A small image classifier, trained from scratch.
Data: trained on pictures of board games with random positions, seen at a slant, 48750 training examples.
Rows from block 5 of a small image classifier, named by matrix and row number. Rows with one number belong to one channel. Each number is 128 + 24 x the weight over its row's rms, rounded and kept within 0 to 255. All counts start at 0.
Before each channel's rows are labels from the 100 images, of 14848, where the channel reaches its highest value: "strongest on" is what is common among them. Only what is clearly more common there than usual is listed. The data: pictures of board games with random positions, seen at a slant. In brackets: how many of the 100, against the usual share in percent.
# convs1: 3x3 conv (model.blocks.5.convs.1.weight, 104x104x3x3, each kernel summed), inputs 0-51
# convs2: expand pointwise conv (model.blocks.5.convs.2.weight, 432x104x1x1, transposed), outputs 0-61

strongest on: discs in an upright rack (100 vs 16.3); first side has more (87 vs 44.1)
convs1.65 [143 116 171 111 121 159 137 141 115 127 173 140 117 197 112 173 118 113 143 140 135 124 153 129 123 115 120 110 126 147 108 121 111 147 109 152 123  87 112 175 114 120 171 126 110 126 108 127 131  91 148 142]
convs2.65 [146 171  81 124 105 151 141 113 128 162 154 144 107 131  89 161 144 123 123 138 157 139 140 136 156 107 111 102 117  84 131 140 136 114 133 144 145 149  94  98 109 133 113 132 107 172 114 147 128 147 169 133 122 109 110 163 120 110 145 161 101 167]

strongest on: nearly full (89 vs 33.9); first side has more (70 vs 44.1); discs on a green board (36 vs 16.9)
convs1.87 [163 119 139 138  93  98  91  98 170 166 112  95 119 107 127 137 123 116 148  92 158 157 119  94 157  90 125 109 173 164  79 129 111 158 135  77 153 123 136 112 103 135 102 121 122 170 136 140 104 125 155 158]
convs2.87 [128 188 159 123 119 160 151 140  97 136 106 133 140 119 133 112 123 106 128 153  93 135 142 155 148 134  96 121 131 192 158 133 151 138 127  85 138 144 138 132 132 150 138 148 119 110 137 140 137 103 117 123 122 169 121 137 133 122  92 156 109 128]

strongest on: first side has more (98 vs 44.1); nearly full (71 vs 33.9); digit grid (43 vs 16.4)
convs1.0 [135 114  94 131 124 145 138 137 135 128 131 134  90  89 175 120 101 138 121 123  84 118  99 148  92 169 118 156 115 149 146 133  87 157 116 123 174 132 153  90 151 141 136 128 127 100 136 152  96  87 113 116]
convs2.0 [127 146 127 127 135 110 168 114 125 121 106 117 136  57 106 132 150 136 156 137 110 111 142 114  90  66 126 152 146 107 168 127 171  93 165  97 121 126 117 105 180 137 104 138 163 118 160  98 100 133 143 146 107  78 136 146 102  83 123  75  98 146]

strongest on: discs in an upright rack (100 vs 16.3); first side has more (87 vs 44.1)
convs1.17 [181 123  87 102 139 151 101 117 144 123 155 100 124  89 153 133 127  76 141 151 129 170 114 164 102 110 127  86 130 119 148  98 104 152  95 128 135 156 153 154 180 136 142 150 126  87  69 112 153 115 130  99]
convs2.17 [136  90 134  82 110 142 115 161 136 131 163  98 139 113 102 154 124 143 109 161 166 102 128 101 112 132 101 176 123 125 153 187 107 110 140 110 133 139 133  92 126 119  93 120 154  98 128 182 115 114 169 179 165 127 118 142 126 122 158 145 135 153]

strongest on: first side has more (90 vs 44.1); discs in an upright rack (56 vs 16.3); draughts (44 vs 16.6)
convs1.8 [129 121 127  89 125 114 148 148 128 122 126 155 124 118 102  65 146 115 111 163 114 115 118 131 126 132 104 155 108 159 147  94 116 146  96 119 123 147 125 119 106 117 114 108 128 113 100 108  99 119 120 118]
convs2.8 [131 168 141 127 132 121 113 121 141 131 142 166 131 194 118 141 134 105 128 139 156 138 121 133 135 100 128 163 115 153 130 137 128 107 145 100 123 137 122 151 119 125 146 136 149 114  80 127 127 107 138 147 144 143 126 110 199 167 125  82 127 118]

strongest on: discs on a green board (84 vs 16.9); nearly full (70 vs 33.9)
convs1.24 [148 144 105 165 112 128 139 164  71 128 123 107 123  93 101 133  87  98 132 122  92 142 172 164 121 125 137 153 149  91 143 121 192 101 167 142 116 116 151 118  83 127 127 100 127 140 126 119 137 115 137 129]
convs2.24 [136 132  71 133 135 106 151  97 129 139 126 116 127 150 115 131 125 161 124 166 143 114 120 127 107 159 128 106 124  90 162  71 147 109 128  88 144 113 132  91 106  88 139 111 124 120 181 139 141 173 139 128 103 144 103 124 160  87 106 139 120 139]

strongest on: nearly full (66 vs 33.9); stones on a line grid (44 vs 16.8); discs in an upright rack (43 vs 16.3)
convs1.26 [157 143 162 141 129 132 146 122 159  99 138 123 111 160 121 112  78 106 173 121 135 160 107 103 147 123  82 120 116 111 157 139 108  91 131 119  92 125 107 134 123 141 110 102  99  86 132  77 162 119 106 169]
convs2.26 [111 151 130 116 121 145 120 164 131 159  81 162 153 158  69 145 135 119 134 151 117 151 160 176 135  78 118  85 108 134 155 161 136 151 156 108  81 135 130 138 148 110 154 134 156 117  95 105 117 158  96 158 112  75  61 102 166  96 121 146 113 161]

strongest on: nearly full (85 vs 33.9); noughts and crosses (72 vs 16.9)
convs1.33 [157 129 107 118 116 135  95 160 178 169 132 107 139 103  66 152 139 160 119 143 126 130 139 164 175  91 153 117 140  99 129 139 144  88 146 107  99 132 122 117 151 122  86 141  97 175 110 132 124 102 107 112]
convs2.33 [140 138 148 118 127 114 132 144 151  90 105 122 166 134 164 125 149 105 149 152 116 128 145  97 132 145 113 131 140 131 107 135  96 160 161 121 105 127 150  85 108 139 138 154 118 128 132 131 129 123 168 122 121 105 118 115 115 132  90 122 126 153]

strongest on: noughts and crosses (98 vs 16.9); nearly full (64 vs 33.9)
convs1.90 [ 81  70 118 113 145 138 114 134 153 141 152 128 107 143 133 134 128 145 153  86 110 165 128 126 128 125  97 110  92 141  95 121 136 178 125 103 120 138 121 134 138 124  99 131 109 130  75  93 148 157 108 119]
convs2.90 [119 101 123 145 139 127 108  62 109 116 130 161 168 109 114 153 124 106 136 129  89 109 125 114 117 192 133 160 114 116 121 155 155 125 146 143 118 104 124 149 157 157 129 129 125 180 131 141 107 139 138 151 146 150 130 114 156 131 122 139 125 149]

strongest on: nearly full (84 vs 33.9); draughts (76 vs 16.6); second side has more (72 vs 45.5)
convs1.51 [124 154 126 124 111 132  81 120 151 163 130 102 127  84 173 125  92 130 100  91 115 129 124 138 127 144 123 178 125 131 124 146 158 144 115 134 133 130 132 165 148 135 152 141 133 181 130 158 161 141 131 152]
convs2.51 [158 128 104 108 117  94 139 175 129 114 121 122 110 100 174  87 153 176 112  96  89 130 151 129 113 142 148 107 108 118 106 170 101  86 124 162 135 113  82 103 130 152 145 113  99 170 143 141 142 127 136 143 157  82 126 112 134  81 132 135 149 106]

strongest on: first side has more (97 vs 44.1); draughts (51 vs 16.6); discs in an upright rack (46 vs 16.3)
convs1.44 [116 132 114 150  99 202 156  84 153 114 135 119 106 129 100 143 136 135 150 153 131 154 121 161 152 115 126 119 151 167 109 119 108  62  86 140 145  93 106 115 104 129 163 137 130 137 148 112 131 138 111 163]
convs2.44 [121 185 156 144  85 140 143 147 137 160 125 156  95 179 140  83 133 185 116  98 106 139 132 116 150 137 158 132 142 117 151 124 107 107 142 102 138 152 116 135 145 149 155 125 126 133 108 113 121 160 124 116 174 152 150 140 116 132 113 117  98 156]

strongest on: nearly full (78 vs 33.9); first side has more (74 vs 44.1); discs in an upright rack (42 vs 16.3)
convs1.103 [133 112  74 120 119 161 131 157 134 142 119 132 147 142 124 127 140 109 153 168 117 163 145 151 156 163 135 101 148 147 126 178 150 150  90  72 101 108 167 133  96 145 115 106 144 121 116 138  99 117 133  99]
convs2.103 [174 143 106 118 101  87 126 172 115 110 139 166 126 153 132 116 110 135 173 133 124 141 157 135 173 108 153 155 129 108 154  87  96 132 126 115 107 153 124 162 124 100 127 120  93 165  93 208 146 115 108 101  97 197 134  77 105  72 148 146 102 125]

strongest on: noughts and crosses (82 vs 16.9); nearly full (73 vs 33.9)
convs1.74 [136 120 109 122 140 132 106  97 166 199 139 126 102 103 142 159 118 110 145  71 118 128 152 140 162 129 120 130 144 142 140 164 161 186 170 126 119 142 107  99 111 108 164 128 133 145  81 115 154 147 130 133]
convs2.74 [173 142  96 131 168 101  99 104  94 127 141 113 122 149 112  96 113  95 116 152 108 120 126 111 103 129 133 120 184 134 135 113 128 163 138 155 117 160 159  79 161 138 152 141  91 123 137 131 121 133 119  99  90 164 142 103 111 129  97 124  90  88]

strongest on: discs in an upright rack (100 vs 16.3); first side has more (84 vs 44.1)
convs1.71 [126 143 136 152 108  87  99 144 116 104 157 173 132 112 111 143 166 131 149 146 126  87 146 116 125 139 124 115 136 112  80  97 117  89 135 158 101 137 112  84 152 143 130  94 134 145 133 124 118  95 118 123]
convs2.71 [165 128 113 110 150  57  63  76  67 118 159 134 121 162 141 114  85 131 122 121 142 124 134 127 102 106 145 154 133 154 136 146 164 103 135  88 143 150 128 102 136 140 131 129 155 117 139 132  92 108 112 133 129 153 111 144 147 129 104  68 106 124]

strongest on: first side has more (87 vs 44.1); nearly full (61 vs 33.9); discs in an upright rack (60 vs 16.3)
convs1.88 [ 93 102 102 133 168  96 110 176 138 106 111 113 132 160 109 157 123 131 124 100 133  99 143 111 105 122 127 116 111  87  98 138 128 118 151 117 128 175  97 122 108 126 107 112 120 135 132 131 140 127 144 105]
convs2.88 [139  74 137 146 159 117 163 157 128 139 126 130  95 127 126 171  92 118 131 143 120 151 116 151  91 104  62 141 131 113 105 101 150 106  91 136 152  97 141 220  78 171 132 117  85 137 163 145 169  97  99 112 142 138 144 124 118 143 137  90 112 146]

strongest on: nearly full (79 vs 33.9); draughts (50 vs 16.6); discs in an upright rack (45 vs 16.3)
convs1.84 [122 141 162 137 119  77 137 102 142 128 117  90 171  93 121 136  55 118 113 122  93 124 117 120 141 135 117 182 111 134 101 135 127 107 112 145 100  79 144 126 147 137 145 114  71 121 173 153 146 115 124 159]
convs2.84 [106 146 121 176 156 147 134 106 172 154  88 135 130 143 111  97 135 150 134 130 167 135 137 148 148 136 114 104  91 150 143 138 124 101 129 114 164 113  96 107 150 112 134 118 116 116 146  72 120 108 140 100  76 152 151 128 103 156 131 126 116 166]

strongest on: discs in an upright rack (90 vs 16.3); first side has more (79 vs 44.1)
convs1.31 [121 142 158  99 115 142 144 136 114 130 108  92  98 104 129 159 165 134 127  69 144 155 102 132 107 111 102 131 142 135 162 146 137 144 126  99 130 120 125 119  95 134 185  93 127  97 116 119 126 108  91 140]
convs2.31 [181 137  97 134  96 106 138 130 130 125 123 106 150 100 135  97 145 106 142 154 151 106 117  92 155 144 148 136 121 124 144 172 112 141 122 130 169 159 141 148 142 131 150 109 137 123 118 155 122 154 194 148 142 113 132 127 155 107 126 149 142 123]

strongest on: discs on a green board (100 vs 16.9); first side has more (99 vs 44.1); nearly full (90 vs 33.9)
convs1.28 [ 97 102 106 145 133 135 155 145  77 113 111  95 122 144  97 140 106 146 126 100 123 111 152  99 153 109 138 149 126  93 141 111 161 145 145 113 127 133 108 110 164 124 149 123 117 160 118 104 107 118 141 153]
convs2.28 [103 160 132 148 126 123 122  73 119 141 113 122 147 132  94 145 114 171 134 134 143 158 100 139 111 117 117 117 120 144 118 100 141 120 124 131 106 153 121 147 130 127 105 145 119  64 105 122 187 133 135  80  35 106 119 125 115 103  92 164 103 141]

strongest on: first side has more (95 vs 44.1); noughts and crosses (80 vs 16.9); nearly full (70 vs 33.9)
convs1.59 [126 120 120 129 136 121 106 111 155 153 130  91 143 165 149 148 133 102 102 132  69 123 152 130 142  91  91  91 127 160 105 160 135 189 175 112 128 128 108 105 129 114 142 160 129  97 105 147 155 142 158 111]
convs2.59 [128 117 125 120 134 134 129 137 110 129 161 192 135 143 139 108 139 134 143  82  67 112 115 119  88 134 120 132 127 125 137 123 100 131 131 116 169 150 104 130 148 150 115 150 101 116 124 118 117 131  96 161 118 113 106  99 137 135 154 122  91 116]

strongest on: noughts and crosses (93 vs 16.9); second side has more (84 vs 45.5); nearly full (75 vs 33.9)
convs1.16 [ 81 119 145 158 104 150 101  96 105 157 165  99 130 134 163 106 181 110 166 125 137 116 120 130 115 153 124 140 150 151 145 133  96 131 181 170  97 156 128 113  84 144  85 132 123 112 123 106  87 119 101 151]
convs2.16 [112 182  97 134  85 125 116 104 160 102 107 145 115 152 127 131  97 152 162 163 145 149 130 122 126 102 201  67 134 141 113 115 108 124 111 121 193 138  93 118 130 115 127 134 128 161  75 132 132  94 126 116 127 139 106 124 146 140 116 135 119 134]

strongest on: first side has more (99 vs 44.1); nearly full (78 vs 33.9); discs on a green board (68 vs 16.9)
convs1.55 [ 73 115 100 162 155 139 126 153 141  96 130 146 150 108 130 118 146 140 103 121 151 103 144 119 119 131 146 128  92 102 141  89 123 118 121 131 128 170  76 134  92 139 169 128  93 203 103 131 145 107 136  84]
convs2.55 [119 156 125 123 127  98  83 150 151 142 167 133  97  84 129 120 113 179 119  94 153 109 125 103 142 173 142 101 151  95 122 119  67 105  70 102 136 146 135 156 127 171 128 171 118 132 121 146 138 144 114  94 147 108 142 133 158 136 149  73 125 142]

strongest on: discs on a green board (94 vs 16.9); nearly full (81 vs 33.9)
convs1.69 [149 141  93 128 158 131 141 172 138 165  97  90 147 108 152  92 124 139 144 123 164 139 119  92 150 150 134 134 147 102 141 110 160 180 110 105 109 112  94 107 127 118 131 142  97 131  81 124 145 135 159 138]
convs2.69 [126 128 118 164 104 114 133  95 141 115 134 108 124 136 110 119 164 163 155 136 168 128 124 118 167 105 112 114 128 132 117 141 118 171 110 128 146 134 117 179 138 122 115 111  50 123  95 136 145  94 149 136 112 108 109  98 110 139 123 124 146 124]

strongest on: first side has more (88 vs 44.1); nearly full (82 vs 33.9); discs on a green board (53 vs 16.9)
convs1.58 [ 85 146 110 191 129 103 155 169 151 128 116 140 132 108 140 111 137 130 163 116 177 101  99 119 162 135 139 158 149 153 112 110 158 145 127 122 129 163 114 131 109 113 123 121 164 145 127 138 135 116 137 145]
convs2.58 [126  92  85 126 155  87 137 136 100  96 106 100 173 150 135 114 128 146 111 110 134 125 114 148 136 181 108 154 164 112 105 118 159 129 157 131 107 147 158 102 156 110 134 131 111 113 137  87 138 128 139 103 108 143  88 155 117 125  83 100 134 137]

strongest on: discs in an upright rack (100 vs 16.3); first side has more (83 vs 44.1)
convs1.72 [112 129 146 131  85 126 124  86 102 111 149  94 122 143 140 140 136 155 152  88 106 106 101  96 174  96 130 125 118 101 129 100  97 119  93 141 150 171 104 127 140  98 139 115 115 135 140 135 148 146 162 106]
convs2.72 [107 141 125 133 211 144 141 152 100 141  69 172 135 128 123 116 141 160 124 124 135 112 111 155 139 114 154 120 116  98 116 101 136 120 155 120 143 102 116  90 132 112  97 139 140 130 121  77 120  87 109 115 140  89 121 133 118 106  99  89 135  97]